Weights of a small sound classifier.
Model: 2.25M parameters, log mel input, arch quartznet, norm layernorm, activation elu, widths [192, 240, 288, 368].
Training: muon at rate 0.0044, batches of 384, held-out accuracy 95%.
Data: trained on phrases spoken by 400 fixed synthetic voices, 39062 training examples, 98.3 epochs.
Rows from block 4, named by matrix and row number. Each number is 128 + 32 x the weight over its row's rms, rounded and kept within 0 to 255. All counts start at 0. After the name is the row's rms in percent of the matrix's.
# short0: shortcut pointwise conv, stride 2 (model.blocks.4.short.0.weight, 288x240x1), inputs 48-95
short0.87 100 [128  76 140 150 128 170 138 128 181 128 101 128 128 128  54  98 128 128  93  93 172 128  71 128 113  78 174 178  83  57 128 128 128 128  98 128 103 128 128 172 185 128 188 128  61 153 128  98]
short0.88 093 [ 72 144  98 147  57 128 128 128 128 160 198 183 128 128 128 196 128  85  99  87 134 128 128  57 128  53 128 159  84 128 128 128 128 128 128  88 128 128 128 128 128  86 128 128 101 195 128 128]
short0.89 096 [166 175 202  82 128 209 128 128 157 155  51  95 128 102 128 128 135 128 127 128 167 204 142 128 128 161 128 128 128 168 128 178 128 128 152 153  62 200 128 178 128 106 113 130  54 128 128 128]
short0.90 109 [128 128 151 128  86  88 128 128  93 106 128  98 128  10 128 128 128  71  97 128 128 128  47 116 210 128 128 128 223 122 128 117 167 128 128  91  99 128 128  46 128 128 128 128 177 197 128 128]
short0.91 096 [128  87 128 128 128 178 128 107  97 119 128 163 128 128 128 128 128 111 128 128 167 128 184 128 134 207 128  28 156 160  96 144 171 128 128 128 159 128 192  95  53 128  80 157 128  88  82 190]
short0.92 129 [115 128 140  98 159 128 150 128   6 128 128 128 152 120 128  98 132  93  81  83 128 128 162 128 128 151 188 128 137 141 128 104 128 221 128 101 124 128 141 128 128   0 104  92  28 128 130 157]
short0.93 134 [155 180 105   1 190 105 159  89  70 128  91 171  85 128 227 128 156 141 138 161  81 128 128 147 239 128 128 128 128 128 128 141 128 139 128 128 154 128 128  59 128 128  69 165 128 199 131 128]
short0.94 094 [128 155 174 128 116 106  70 128 128 128 128 128  50 128  73  77  90 159  73 145 128 213  51 128 128 104 128 150 128 128 128 128 133 128 128 128  97 128 128  92  96 128 128 110 128 128 165 100]
short0.95 139 [155 154 158 128 128 128 109 128 138 128 109  90 128 128 128 128 128 128  83 157 128 128 128 128 133 160 155 128 128 128  96 127  87  64 128 128 147 128 110 128 163 144 156 188 147 128 154 180]
short0.96 087 [182 128 128 144 167 163 128  95  69 157 161  99  74 128 147 115 128 128 128 176 128 128 128 154 102 128 128 194 128 125 128 128 128 128 128 128 208 128 128 128 128  66 128  37 185 128 128 128]
short0.97 085 [169 128 128 177 128 128 128  86 114  64 128 128 128 145  57  70 128 184 128 190 128 128  11 128  74  71 128 128 128 175 128 100 128 128 148 172  85 128 128 128 128  97 128 150 146 198 128 128]
short0.98 096 [128 128  75  95 155 128 104 175 113 128 128 136 128 128 255  55 128 128 128 128 128 128 128 179 177 128 128 128 148 128 115 128 128 128 181 128 128  56 128 128 128 128 128 128 128 128 128 165]
short0.99 101 [218  98 128 128 171 128 223  79 128 186 163 128 128 128 128  63 124 128 201 128 127 128 128 128 112  76 104 128 128 165  91 128 128 128  76 128  41 128 128 153 128 154 128  78 121 182 128 128]
short0.100 094 [132 128 167 128 138  94 128  40 174 128 128 128 128 128 106 128 128 128 185  74 128  90 105 109 128 108 128 104 242 128 128 128 128 128  64 116 128  28 103 128 128 128  69  85 182 128 128 128]
short0.101 122 [209 186 140 156 110 128 184 128 128 128 128 128 105 166 128 128 112 189 128 117 122 128 148 128 128 178 128 129 128 128 128 177 169 155 128 122 117 128 128 170 128  93 128  84 128 225 151 102]
short0.102 122 [128 128 130 128 140 128 128 128 128 113  87  99 128 128 128 128 113 154 128 152 111 101 145 128 128 128  88  28 128 128 128 128 160 128 227 128 128 118 173 128 128 197 181 163 147 128  34 128]
short0.103 117 [128 128 128 128  99 146 128 128 128  72 122 126  98 161 175  90 128 128 103  66 142  80 176 152 128 142 128 156 128  98 128 255 185 191  93 101 145 156 102 128 184 186 128 147 198 162 100 147]
short0.104 088 [ 90 168 128 172 128  74 128 128 101 171 128 169 128 128 154 113 128 128 128 146 128 128 128  91  86 128 128 128 128 128 128 101 128  78 128 128 130 128 128 193  62 128 128 128 128  55 128 100]
short0.105 121 [128 128  81 116 128 196 128 128 185 128 107  65  90 128 105 128 128 128 128 135 113 128 128 146 133 128 146  70 128 128 128 128 167 174   0 128 128 128  96 128 128 149 128 166 128 128 255 152]
short0.106 097 [169  90 128 128 160 128  79 128 128 128 128 128 132 103 128  90 128 128 128 128 186  79 128 128 166 136 188 128 128 156 178 162 128 128  75 160 155 162 118  88 104  89 170  74 128  88 128 128]
short0.107 132 [165 128 111  80 156  82 128 155 110 176 128  87  30  33 176 128 128 118  94 128 128  98 101 128 255 153 128 108 190  51 100 128 166 128 128  93 128 128 128  99 138 128 128 128 105 201 128  98]
short0.108 096 [128 128 116 128 128 187 144 105  84 128 182 128 200 185 128  53 164 197  96 164 199 128 128  84  86 105 128 119 180 152 128 183 142  66 171 245  60 118 128 112 128  74  61 128 128 110 128 128]
short0.109 094 [166  77 165  70 174 148 128 129 128 128 151  75 128 128  81 151  88 185 108 128 128 128  89 128 128 128 101 106 108 151 128 166 177  96 128 128 128 117 161  72 145 128 128 128 112  92 128  60]
short0.110 100 [128 128 107 158 149 128  82 144 156 128 188 160 128 157 168 171 128 128 128 128 139 128 128 174 128 128 208 128 128 128 128 164 128 128 128 128 128 128 128  77  90  91 128 128  11 128  65 104]
short0.111 085 [ 95 128  85 128 136  49 128 101 128  98 128 128 170 185  98 128  98 159 128 128 182 104  69 105  32 128 148 133 128 128 162  69 128 128 128 128 117 109 128 214  80 183 128  65 128 170 128 128]
short0.112 107 [ 92 153 154   0 148  89  99 128 140 146 218 158 165 128  68 143 128 141 100 128  92  95 166 128 128  34 154 128 178  86 128 128 128 128 128 128 172 128 128  59 128 128  35 128 128 128 128 128]
short0.113 082 [149 128 174 143 128 177 178 128 128  87 128 128 128  59 128 128 128 128 128 128 128 128 128 162 128 106 128 108 147 122  91 128 128  96 128 142 128  66 128 187 128 156 128  87 128  76 128 128]
short0.114 095 [128  98  96 106 160 137 128 128 128 208 169 189 128  78 128 128 154 128 198 128 128 128 128  85 128 128 154 128  80 128 128 203 169 101  94 128 160  86 128 128  94 172 128 128 128 128 128 174]
short0.115 094 [128 128 128 128 194 128 128 173 128 165 128 128 128  68  62 153 128 128 128 184 109 111 128 128  89 128 128 128 168  98 128 167 174  77 128 177 184 147 128 128 151 109 183 128 128 238 128  98]
short0.116 098 [128 110 128 128 174  70  84 113  66 128 128 128 166 149 128  91 146 150  89 128  99 128 128 128 128 128 128 158 128 128 128 128 141 128 128 128 128 128 176 121 202 128 174  69 173 111 128 172]
short0.117 082 [128 124  76 128 188 128 128 198 172 155 142 128 152 128 128 128 128 107 128 153 128 128 128 128 209 128 128 128 128  85 128 160 128  90  96 104  74 128  76 128 230 128 128 128  73 128 128 128]
short0.118 089 [128  91 128 170 128 169 128 150 117 128 128 128  61  63 128 128 128 128 128 128 133 197  58  59 128 128 143 128 174 165 128 128 168 128 128 128 193 203 128  88 128 128 128 128 128 128 104  41]
short0.119 092 [166 128 128 128 188 128  62 128 128 160 168 163 128 128 104  85 128 128 128 128 159  68 128 128 128 128 189 100 101  94 172 128  95 128  99 128 128 128 128 128 128 128  81  79 128  78  93 128]
short0.120 091 [167 128 181 128 160 128 128 185 165 145 166 200 128 128 110 128 205  66 128 128 128 189  84  99 128 168 140 128 120  91 128 128 128  90  96 105 154 128  83 191  83 128 128 168 100  62 205 128]
short0.121 110 [ 87 128 139 170 128 128 158  52 148 128 128 133 128 177  85 128  58  69 120 128 128 128 128  88  98  65  61  98 189  81 166 128 174 138 176 174 128 128 128 154 110 180 206  92 128 128 128 128]
short0.122 126 [126 128  88 128 128 191 117 112 128 128  60  77 128 144 166 107 202 146 108 128  99  99 155 128 153 100 128  59 128 128  99 184 128 128 248 109 130  83  67 153 128 103 128 193 168 104 128 169]
short0.123 105 [128  55 158 142 110  83 151 104 128 128  93 141 174 128 118 116 128 128 177 105 128  79 150 158 132 103 128 109 128 128 146 120 128 128 128 128 141 128 128 152  70 128 128 128 176  79 128 128]
short0.124 094 [159  81  71 106 186 143 128 185 128 128  81 128 128 128 107 158  92 128 128 128 198 154 122  91 128 128 128 128  97 180 103 230 128  71 128 240 152 128 128 128 128 128 141 128 164 128 128  72]
short0.125 092 [151 128 155 128 128 128  54 128 128 169 128  90 128  67 128 128 110 180 215 155  47 180 128  53  90  85 128 128 128 128 128 128 128 128 128 128 176 128 128 128 172 128 128 128  86 128 128  92]
short0.126 113 [128  78 128 102  93 103 128  39  97  84 147 145  44 128 199 128 128 139  43 103 128 108 113  98 205 128 128  99  49  59 128 112  97 128 154 144 105 128 128 113 107 128  67 105 176 185 128 155]
short0.127 091 [140 128 128 128  48 184 101 173  72 128 128 177 165 128 158 161 128 227 128  92 128 128 106  88 128 128  99 160 128 128 155 128 128 128 149  96 128 128 128 128  87 128 128  90 128 147 128 128]
short0.128 088 [ 91  64 148 149 128 160 128 128 128 128 128 128 128 161 128 239 191 107 128 105 179 151 101 128 128 128 128 103 128 143 186 128  54 128 128 128 156 172  81  94 150 180  97  96  68 131 152 236]
short0.129 086 [179 161 233 150 128 226 159 128 128 128 128 128  83 128 101  67 128  84 128 128 128  91 128 152 128 128 128 128  74 128  71 128 128 128 128 135 128 167 128 128 128 128 106  70 137  79  48  86]
short0.130 091 [128 128 153 128  98 128 168 128 162 191  84 128 128  95 128 128 128 128 150 128 105  87 171  33 150  99 128 128  62 128 128  64 128 128 138 128 128 157 174 128  78 102 117 158 198 128 128 177]
short0.131 086 [116 121 168 128 128  92 128 120 128 188 128 128 128  98  77 241 195 128 109 128 116 128 128 128 128 183 106 179 142 170 169 128 164 128 128 128 155 128 154 109 109 135 128 128 147 181 106 165]
short0.132 094 [ 79  94 159  78 128 127 128 128 117 128 109 128  78 186 119  89 128 159 169  82 128 140 172 114 128  77 128 128 190 128  86 128 105  92 160 128  84 181 128  75 169 128 128 128  84  75 128 169]
short0.133 105 [106 122 128  74 128 128 153 185 128 128  68 148 128 128 218 155 128 128 118 176  97 174 175 176 128 128  96 128 154 128 164  38 128 128 128 128  47 128  80 128 106 198 128 190 178 136 128 169]
short0.134 114 [128 154 147 191  64 128 109 110 122 128 142  92 128 128 120  95 128 128 128  83 128 148 109 128 155 162 128 128 148 128 128  15 128 128 100 128 108 128 128 128 128 128 150 128 175 128 113 128]
short0.135 086 [128  86 168 128 128 128 128 128 205 146 157 137 128 128 128  97 162 194 128 155 128 204  75 128 211 156  96 128 140 128 128 128 128 128 194 128  91 128  81 128 128 128  83 128 156  58  87 128]
short0.136 098 [162  50 128 207 102 128 128  58 200 128 128 128 128 128 128 105  72 128 191 128 133 128 128 144  89 102 128 173 124  65 128  80  78 160 128 128 144 109 127  81 128 128 128 128 128  55  62 183]
short0.137 088 [148 113 128 154 197 128 128 146 128 159 128 128 102 128 128  65 110 179 128 128 128 128  54 171  87 144 128 178 128 128 128 128 128  87 100 162 148 128  75 128 128  78  82 128 128  49 128 128]
short0.138 093 [147 162 153 128 111  58 174  38 128 128 128  51 172 128 128 128 128 162 105 128 128 128 120 118  33  83 148 182  33 128 128 128  72 100 128 147 128 128 128 128 128 128 149  72 128 201 100 173]
short0.139 093 [ 48 128 171 140 128 128 128 226  72 154  64 128 128 128 172 128 128 128 157 128 129 128 103 128 102 128 138 128 128 158 128 207 139 222 128 128 128 128 128 116 155 128 128 161 147 128  21  82]
short0.140 090 [ 46 128 128 128 142 128 128 128 128 128 128 176 128  31  69 128 128  60 128 128 128 207 128 108 128 106 128 149 128 128 128  67  95 128 194 152 140 128  81  60 128  89  77 128 108 179 106 128]
short0.141 093 [144 135 128 146 128 158 128  77 135 235 128 128 128 180 128  67 128 128 128 128 155 128 130  73 128  93 128 128 172 128  80 128 165 128  87  87  50 128 128 128 128  45  73 128  90 182 130 119]
short0.142 103 [128 128 128 170 131 128 128 128 128 138 108 172 159  78 213 128 128 128 128 128 200  96 128 172 124 201 150 194 128 128 117 156 128 208 128 128 124 219 145  85 128  64 128  61 131 128 128  26]
short0.143 102 [128 128 128 160 128 152 128 186 180 104 128 128 128 175 128  98 128 128 128 182  76 128 128 128 103 151  84 142   7  49 157 106 128 128 128 128 128  91 128 128 128 104 128 132 185  61  77 203]
short0.144 098 [128  79 128 184 128 128 208 128 128 103 108 128 154 128 224 128 128  91 128  77 128  64 128  26 101 128  88 128 177 128 131 128 128 128 151 162 128 120 128 103 128 128 173 128 128  73 169 128]
short0.145 102 [128 170 128 196  66 150 189  76  72  94 128 128  46 206 128 162 128 128 193 151  93 198 165 183 128  97 106 149 128 128 147  81  59 150 128 167 128 128 155  83 128  86 128 147 144 235  96 128]
short0.146 115 [ 88 150 165 152 128  83 128 166 128 128 187 128 105  80 105  79 128 167  75 128 128 128 128 255 102  80 128 128 128 128 128 128 103 128 128 125 122 148 128  81 128 128 128 114 101 128 174 128]
short0.147 094 [128 164 128 128 128 103 128 170 128 128 199  89 128  63  69 112  95 128 172 128 128 135 128 128 183 128  98 144 128 128 205 128 128 128 111  72 168 128 128 128 128 128 128 128 128 200 128  63]
short0.148 123 [141 100 137 144 128 128 131 128 128 111 112 180 157 124 128 128 112 105 128 123 147  92 128 128 128 128 128 128 142 128  98 128 159  97 189 128 128 122 255 128 128 195 161 163 128 128 128 135]
short0.149 105 [128  68 128 176 128 128 163 128 157 128 128 144 128 171 148 162 174 105 128  88 128 128 128 128 151 148 128 128 159 126 169 128 128 128 128 128 128 128 128 164 128 128 159 145 195  72 128 188]
short0.150 088 [128 128 128 128 201 146 177 128 128 128 128  88 128 128 105 128 113 128  89 128 128 173 143 209 105 128 119 128 128 128  72 128 128  43 151 128 101 128 155 128 127 128 128 101 128  76 128 126]
short0.151 129 [156 182 100 171 141 106 154 128 128 119 128 128 114 206 128 201 128 128  87 128  67 117 176 118 187 165 130 128 105 137  92 128 128 128 128 163 107 111 128 166 155 128 128 128 134 147 128 120]
short0.152 108 [128 128 143 104 128 128 128  99 128 128 128  94  99 128  77 128 170 128 139 178 138 174 128 176 110 128 168 128 128 128 128  18 128  94 128 128  89 128 174 155 128 166 128 128 124  97 158 144]
short0.153 089 [161 215 148 128 128 128  55 144 213 193  70 128 171  74 128 128 162 136 166 128 128 128  94 128 128 108  79 116  69 188 128  95 128  80 128 110 128 128 176 128 128 128  79 128  87  52 128 128]
short0.154 080 [128 128 128 128 154 128 173 189 128  86 128 128 128 128 107 128 128 128  90 128 128 128 128 102  72 128 128 128 194 202 128 128 128  78 215 128  49 128 104 128 124 128 128 128 222  95  90 128]
short0.155 088 [ 35 167 128 128 181  74 128 128 128 128 128 128 128 128 128 128 118  50 174 128 141  73 128  86 128 152 128 134 177 102 128 195  83 137  86 155 114 100 128 123 128 128 247 128 111 146 171 128]
short0.156 098 [148  48 147  76 128 128 128 128 108 157 128 128 128  79 128 149 128 100 128 183 128  89 128 128 128 110 128 128 128 128  78 105 128  68 128 128  79 128 128  68 156  95 192 103 128  60  96 128]
short0.157 104 [128 177 128 104  97 128 156 128 128  66  51 146 128 128 174 128 156 152  65 133  40 128 128 203 128 128 163 128 128 149 128 128 128  96 112 108  80 128 128  52 109  96 128 128 128  68 128 128]
short0.158 097 [121  78 115 128  91 128  95 128 128 128 128 128 128 128 204 128 128 145  72 128 128 128 128 160 119  86 128 128 128 130 159 128 128 171 153 168 128 128 128 111  83 128  51 162 171 128 159 185]
short0.159 103 [128 128 128 186  99  94 128 141 128 128 131 139  65 215  78  91 128 128 105 128 101 128 122 128  69 134 103 128  70 251 128 128  60 126 128 128 128 128 128 174 128 128 128 128 128 128 143 128]
short0.160 085 [204 128 128 128 128 160 128 128 101 128 103 128 128  79 128 120 128 192 128 104  86 223 139 119 128 103 128 128 105 128  58 128 180 128 128 165 128 128 128  45 160  93 128 128  97 128 179 174]
short0.161 111 [128  80 128 139 128 110 163 128  77 153  92  90 144 128 128 128 128 128 174 135 115 178 128 145 111 128 101  90 169 128  79 203 168  78 128 128 118 128 139 156 128 113 128 128 200 128 143 104]
short0.162 104 [161 128 105 162 120 107 174  93 128  91 128 128 165 128 128 128 128 107 116 128 128 128 128 128 115 128 128 128 158  91 128 128 175 110 210  47 128  95  22 162 121 128 128 128 128 128 127 107]
short0.163 091 [137 128 128 215 149 128  60 128 167 128 128 128 112  80 128 102  93 128 128 128 100 124  42  88 112 128  93 188 111 173 156 128 128 128 128 128 128 145 175 176  70 128 128  70  97 108 128 192]
short0.164 099 [128 128 128 200 139 128 128 128 128  88 115 128  82  88 128 128  84 128 165 128 128  89 203  92 128 128 125 128  79 158 128 179  87 128  73 165 128 128 128 134 214 144 154 128 161 128 215 128]
short0.165 130 [128 128 128 107 120  79 128 168 116 109 198 162  87 155 116 128  97 128 128 172  38  98 128 128 128 122  95 102 128 107 128 171 106 190 159 174  53  66 128 174 128 128 128 201 153 177 128  98]
short0.166 091 [128  81  99 192  94 128 128  77 128 202 155 128 128 128 128 128  75 108 145 105 128 128 148  60 128  68 103 128 128 128 128 128 128 149  89 128  78  93 128 166 128 128 128 145 190 128 160 150]
short0.167 098 [165 128 128 160  97 128 134 128 128 128 128 192 128 128 128 128 128 167 128  63 112 120 128 128 151 128 188 128 128 110 128 120 164 171 128 128 182 128 183 128  87 128  78 128 222  59 128  80]
short0.168 081 [161 128 182 128 128 171 201  88 164 128  99 136 161 128  96 112 128  94  68 128 176 128 128 128  67   0 128 128  30 128 128  73 128 128 128 128  79 128 128 128 128  94 166 188 128 128 128 128]
short0.169 089 [128 108 128 128 128 128  88 128 175 128 128 131 128 128 128 128  56 163  82 128 128 128 128 128  60 109 185 128 128 114 128 128 128  85 128  55 184 128 128 112 128 100  92 113 128  63  98 128]
short0.170 088 [128 128 193  90 230  89 128 209 204  43 152 128 128 128 128 128 128 128 146 189 128  99  93 128 148  98 128 128  65 128 227 128 128 166 170 128 176 128 128 112 133 128 128 162 165 128 128 128]
short0.171 110 [128 128 128 128 128 137 128 128  74 128 180 143 128 157 128  74 167 128  99 128 145 128 128 101 128 128 128 128 128  87 128 128 162 128  79 128  68 137  78 175 128 255 128 150  38 147 171 120]
short0.172 088 [128 117 127 201 128 128 114  79 174  77 194 128 128 144  99 179 172 128 128 172  97 174 128  98 128 178 128 128 128 128  87 174 128 128  96 147 154  44 128 128 128 154 128 128  86 128  89 149]
short0.173 097 [128 128  87   0 128 128 128 103 188 128 128 128  82 104 142  79 128 172 128 255 128  86 128 128 107  78 104 155 128 128 176 114 128  88 128 128 128 121 175  54 101 128  75 128 153 112 136 128]
short0.174 089 [ 52 146 128 128 171  89 128 114  97 128 128 128 128 128 157  60 128  94 128 128 100 169 128 128 128 132 128 128 128 128 128 103 128 152 128  52 188  94 128 154 128 154 122 107 128 197 128 128]
short0.175 103 [ 92 149 128 128 128 170 210 118 122 128 161 128 128 159 114 148 128 104 128 128  87 185  80 155 128 177 128 128 100 128 128 106 152  42 128  89 128 102 128 144 103 128 111  94 128 128 128 148]
short0.176 083 [ 81  85 128 128 205 128 128 113 128 128 112  58 128 128  91 162  95  80  94  98  58 128 113 128  84 213 128 128 128 128 120 128 108  85 128 128 128 114 128 128  58 128 190 111 135 178 128 128]
short0.177 116 [139 128 180 128 160 152 128 154  94 128 171 107 157 128  98 128  76 128 128 128 128 128 128 128 128 148 128 128 156 107 102 128 128  86 101 128  69 150 214 128 109 243 136 164  37 128 128 128]
short0.178 091 [128  91 128 152  75 128 128 128  61 188 128 124 128 128 169 128 128  59  89 128 178 128  56 111 128  74 143 157 128 128 128 128 128  81 105 141 128 128 128 128 128 107  72 128 198 138  98 128]
short0.179 115 [ 94 112 128 128 128 128 128 128 145 128 111 153 128 144 128 128 128 128 128 128 128 128 128 128 165 154 128 201 128 128 128 199 157 128 242 102 128 128 116 154 128 190 128 128 128  83  89 128]
short0.180 114 [ 93  33 101 128 183 128 178 128 144 128 112  82 128 160  78 106 159 128 118  85 104 128 128  71 138  95 110 128 128 128  97 128  83 158 128  93 149 152  97 102 167 128  90 109 128  78 145 172]
short0.181 098 [116 165 128 176 128  66 128 128 128 128 160  66 137 128 128 147 128 128 171 128 148 198 128  59 128 128  80 128 128 128 110 128 185 128 201 101 128 128 128 128  88 128 120 128 128 121  92 124]
short0.182 123 [118 171 128 128 110 175 162  97 171 136  89  73 118 128 128 130 149 117 128 113 128 107 145 128 151 128 128 206 128 128 128 149 161 152  83 128 128  81 128 128 128 141 128 128 128 103 255 153]
short0.183 098 [128 128 128 128 128 181 128 128 128 128 128  88 168 166 128 153 128 128 196  71 166 128  84 128 128 128 198 166 128  82 159 100 111 128 128 128  70 105 128 128 103 198 128 128  71  57 136  97]
short0.184 125 [ 85 128 117 142 128 128 128 128 128 111 141 165 128 103 128  94 128  94 128 128 111 128 128 128 119 128 128 128 128 163 159 128 128 160 128 142 143 134 128 128 128 193 158 128 128 117 128 189]
short0.185 095 [128 128 149  75 206 128  68 158  74 128 128 155 128 128 128 128 128  83  11 128 128 128 128 176 101 128 128  74 128  97 128 116 128 128 128 169 128  67 128  94 181 116 116 128 128 157 128  89]
short0.186 106 [ 95 114 149 128 200  87 128 128 128 128 128 128 106 128 150 128 128 151 128 128 128 128 159 146 128  98  56 160 128 128 192 128  80 128  93 128 112 184 128 112 154  53 128  75 153  76 128 128]
short0.187 094 [128 128 128  99 167  94 128 128 108 128 163 128 159 100  93  94 128  90 128 128 112 128 104 128 156 113 128 119 128 173 163 174  91 128 128 180  82 128  80 128 212 128  91 128 128 186 159 128]
short0.188 127 [128 128  98 114 155  84 176 128 189 119 118 152 153  91 142 102 128  95  85 160 138 154  72 177 131 128 159 103 109 133 128  96 128 189 178 180 128 128 154 106 143 193 128 104  43 128  91 128]
short0.189 087 [128 128 151 128 128  83 128 128 178 230 128 128 128 133 128 128 110 192 128 155 128 179 181 128 105  53 181 167 128 128 120 174 170 184 109  63 148 128 128 128 128 103 128 128 187  99 111 161]
short0.190 102 [128 197  95  73 106 104  63 128 128 128 128 128 142 174  73 170 128 186 173 117 128 166 139  98 160  97 128 183 128 128  99  94 128 128 128  73 128 128 105 167 128 128 151 128 140 186 128 128]
short0.191 113 [128 128  76 128 110 163 122 128 102 128 128 128 187 100 124 139 128 128 128 177  86 165 128 128 139 128  97 153 128 143 128 128  76 128 128 128 172 163 168 128 115 128 128 128 128 128 128 128]
short0.192 114 [128 106 149 128 128 128 156 171 128 128 128 147 128 128 128 128 108  63 137  91 167 128 106 160 128 134 123  29 116 128 104 144 128 109 230 112  95 128   7 128 128 217 128 192  81 128  72  52]
short0.193 094 [128 128 181 128 169  46 103 155 128 128 128 128 169 128 128 128 128 211  96 128 128 154 128  93  83  54 128 103 128 128 128  81 128 128 128  91 128 128 148 128 128 127  66 104  68 157 173 128]
short0.194 079 [128 128 128 128 211 128  53 211 168 182 128 128  69   0 128 128 125 128 160 187 104 128  70 174 199 161 128 128 128 203 159 128 128 106 128  25 128 128 128 152 197 128 191 128 111 164 128 161]
short0.195 085 [128 128 128 128 128 128  73 128  93 128  73 128 128 128 160 128 168 209 191 128 128 128 128 181 128 128 173 136 128 193 128 128 128  68  55 128 167 146 128 110 128  83 128 128 128  86 156  30]
short0.196 091 [176  55  65 136 128 128 129 128  79  89  88 128 128 128 128 128 128 128 168 128 115 207 128 128 164 128 100  80 150 102 171 128 154 160 128 128 155  90 128 128 165 128 128 128  90 124 146 188]
short0.197 090 [128  83 128  91 128 156 128 128 128 128  93 128 185 165 180  62 174 128 128 161 128 128 128 128  87 128 128  50 128 128 169 128 128 101 128 145 134  93 128 128 128 177 128 128  88 128  71 128]
short0.198 109 [104  85 171 115 128  95 128 128 128 128 128 174 128 106 192 128 100 181 128  79 128 146 128 128 193  97 168 128 128 128 128 128 128 128 128 128 128 128 128  96 128 128  72 128 128 163 149 128]
short0.199 094 [128 139 152 128  95 128 128 128 112 128 103  78 128 163 128 126 128 172 128 165 114 128 128 126 128 108 128 159 166 128  80  55 162 128  70 152 128 128 179 128 128 128  91 128  73 180 128 128]
short0.200 095 [128  70 167 192 128 128 166 128 114 128 128  87 141 196 105 128 128 128 128 128 169 100 128 128 128 161 178 128  58 152 128 212 128 111 128  33 128 128 128 128 128 128 193 128  98 128 128  97]
short0.201 081 [128 128 128  67 128  97 128 107 128 128 128 106 128 171 116 113 128 128 128 128 128 105 197 128 128  67 128  86 128 155 163  99 128 128  97 105 128 128 128 128 176 128  60 128 128  78 128 128]
short0.202 107 [104 186  66 128 128 159 128  82  79 128 202 128 128  40  52  86 167 128 209 128  88  99 128 122 113  76  80 128  84 128 128 128 128 128 103 128 107 149 128  48 128 128 218  75 128 166 180 128]
short0.203 091 [153 128 128  98 128 128 128 243 211  98 128 128 154 128 173 128 114  73 128 128 128 128 128 128 128 128 128 128 128 128 105  86 128 128  59 128 128 128 128 178 128  95  64 158 144 127 128 128]
short0.204 097 [197 186 128  23 128  48 162 128  87 164 123 191 174 128  50 128 128 207 167 128 128 166 153 128 128  18 195 128 138 128 128  97 128 128 128 128 128 107 121 174 128 128 166 128 128 128  92 128]
short0.205 098 [147 131  71 128 128 128 128 128 121 128 237 128 147 161  94  49 128 128 128 182  70  92  93 177 128  85 128 128 106 128 155 187 128 128 128 165 128 193 128  86 106 128 197 185 128 128  95  55]
short0.206 111 [ 98 128 104 165 117 102 128 153 128  85  57 128 115  99 173 128 107 172 128 128 160  92  76 113 128 128 168 154 225 146 108 130 105 128 128 128 128 130 128 128 164 128  72 128 112 156 128 143]
short0.207 091 [147 128  98 128 128 128 128 176 128 172 145 128 128 128 110  92 128 128 128 128 128  84 128 208 128 161  90 133  86 128 128 128 176 182  86 142 128 102 128 128 128  44 128  64 128 106 128 128]
short0.208 095 [128  88 167 128 128 175 153 112  65 128 128 128 128  87 128 128  73 128  98 128 255 176 128 128 177 185 128  97 101 128 128 128 128 128 142  58  93 159 128 128 128 128 209 128  62 139  77 164]
short0.209 100 [105 172 128  97 128 152 128 128 128 128 212 128 153  38  85 128 128 165 107 182 150 128 128 128 179  83 189 121 128 153 128 128 128 128 128 128 128 128 128  68 128 128 159 128 128 128 128 201]
short0.210 096 [ 87 128 128 128  82 164 128 128 128  97 128 148 150 128 101 128 128 106 174 128  81 128 197 167 128 181 169 162 128 112  26 139 199 176 128 128 131 128 128 164 141 128 145 128 106 128 159  69]
short0.211 086 [105 128 101 128 216 128 138 164 122 128 128 177 170 128 128 128 112 188 128 128 100  96 128  95  70 186 155  89 103 151 177  97 128 108 128 128 128 122 128 128  94 190 128 128 128 113 128 121]
short0.212 093 [163 128 128 183 128 128 176 138 156 128 152 128 158 150 128 128 105 128 166 128 107  94 178 128 128 153 128 128 128 179  50 201 132 128 128 128 140 201 128 181 148 128  94 128  91  72  99 192]
short0.213 093 [128 128 128  64  80 128 183 128 141 183 128  65 128 165  82 128 171 128 216  68 147 155 128 114 128 128 128 128 128 128 128 126 128 164 128 174 128 128 128 113 179 160 155  90  90  25 128  86]
short0.214 109 [128 193 128 177 128 128  98  89 128 149 128 128  95  63 128 183  69 156 128  69 128 128  91 114 128 105 128 128 137 128 128 126 128 101 169 128 128 128 128 128 128 128 170  95  73 128 153  97]
short0.215 092 [128 128 128 128  94 128 128 128 128 119 128 172  73  96 128 128 128 128 128 169 176 128 115 128 160  37  30 103 214 128 174 128 194 188 167 156 191 164 108  72 128 110  75 128 170 183 152 180]
short0.216 116 [128 128 128 128 160 128 154  74 128 109  14 118 116 179 255 179 128 165  85 167 128  65 128 198 166 211 128 142 117 128 153 128 193  74 128 174 128 182 128 211 128 128 170 149 166 128 128 153]
short0.217 114 [ 98 128 128  97 128 116 156  75 128 108 128  62  84 159 158 128 128  89  82 157 128 128 128 128 128 104 155 151 128  81 188 144  83 128 107 128 101 128 128 201 128 188  94 158 128  68 128  94]
short0.218 082 [128  57  80 128 181 175 128  80 128 128  90 128 130 128 128 128 128  89 211 128 128 128 128  97 128  64 128 147  60  84 180 128 166  88 173 142 196 128 184 128 128 128 128 104  80 128  83 166]
short0.219 124 [108 134 128  45 112 136  81 163 128 107  63 165 137 113 169 174 128 128 128 128  97 168 128 197 128 128 146 128 128 128  80 177 144 128 128 128 121 128 128 128  84 128 128 128 128  82 142  38]
short0.220 093 [128 147  69 166 128 181  76 128 167 128 128 105 186 128 128 128 128 128 154  64 157 128 196  85  90 128 128 138 128 128 128 104 156 157 128 128 128  82 114 171 128  81 128 216 104 128  95 128]
short0.221 099 [128 128 155 107 128  74 101 128 128 128 214 129 107 128 144 163 128 128 128  47 128 128 128 224 128 237 165 128 128  78  91 128 128  99 128  86 128 128 140 113 101  87 102 128 159 128 128  45]
short0.222 087 [165 128 143  44 128 160 203  77 128 128  84 128 128 159 128  99 128 128 128 128 128 128  69 128 146 157 101 128 210 128 128 128 103 114 164 128 148 104 128 128 128  65 219 128  94  64 128 128]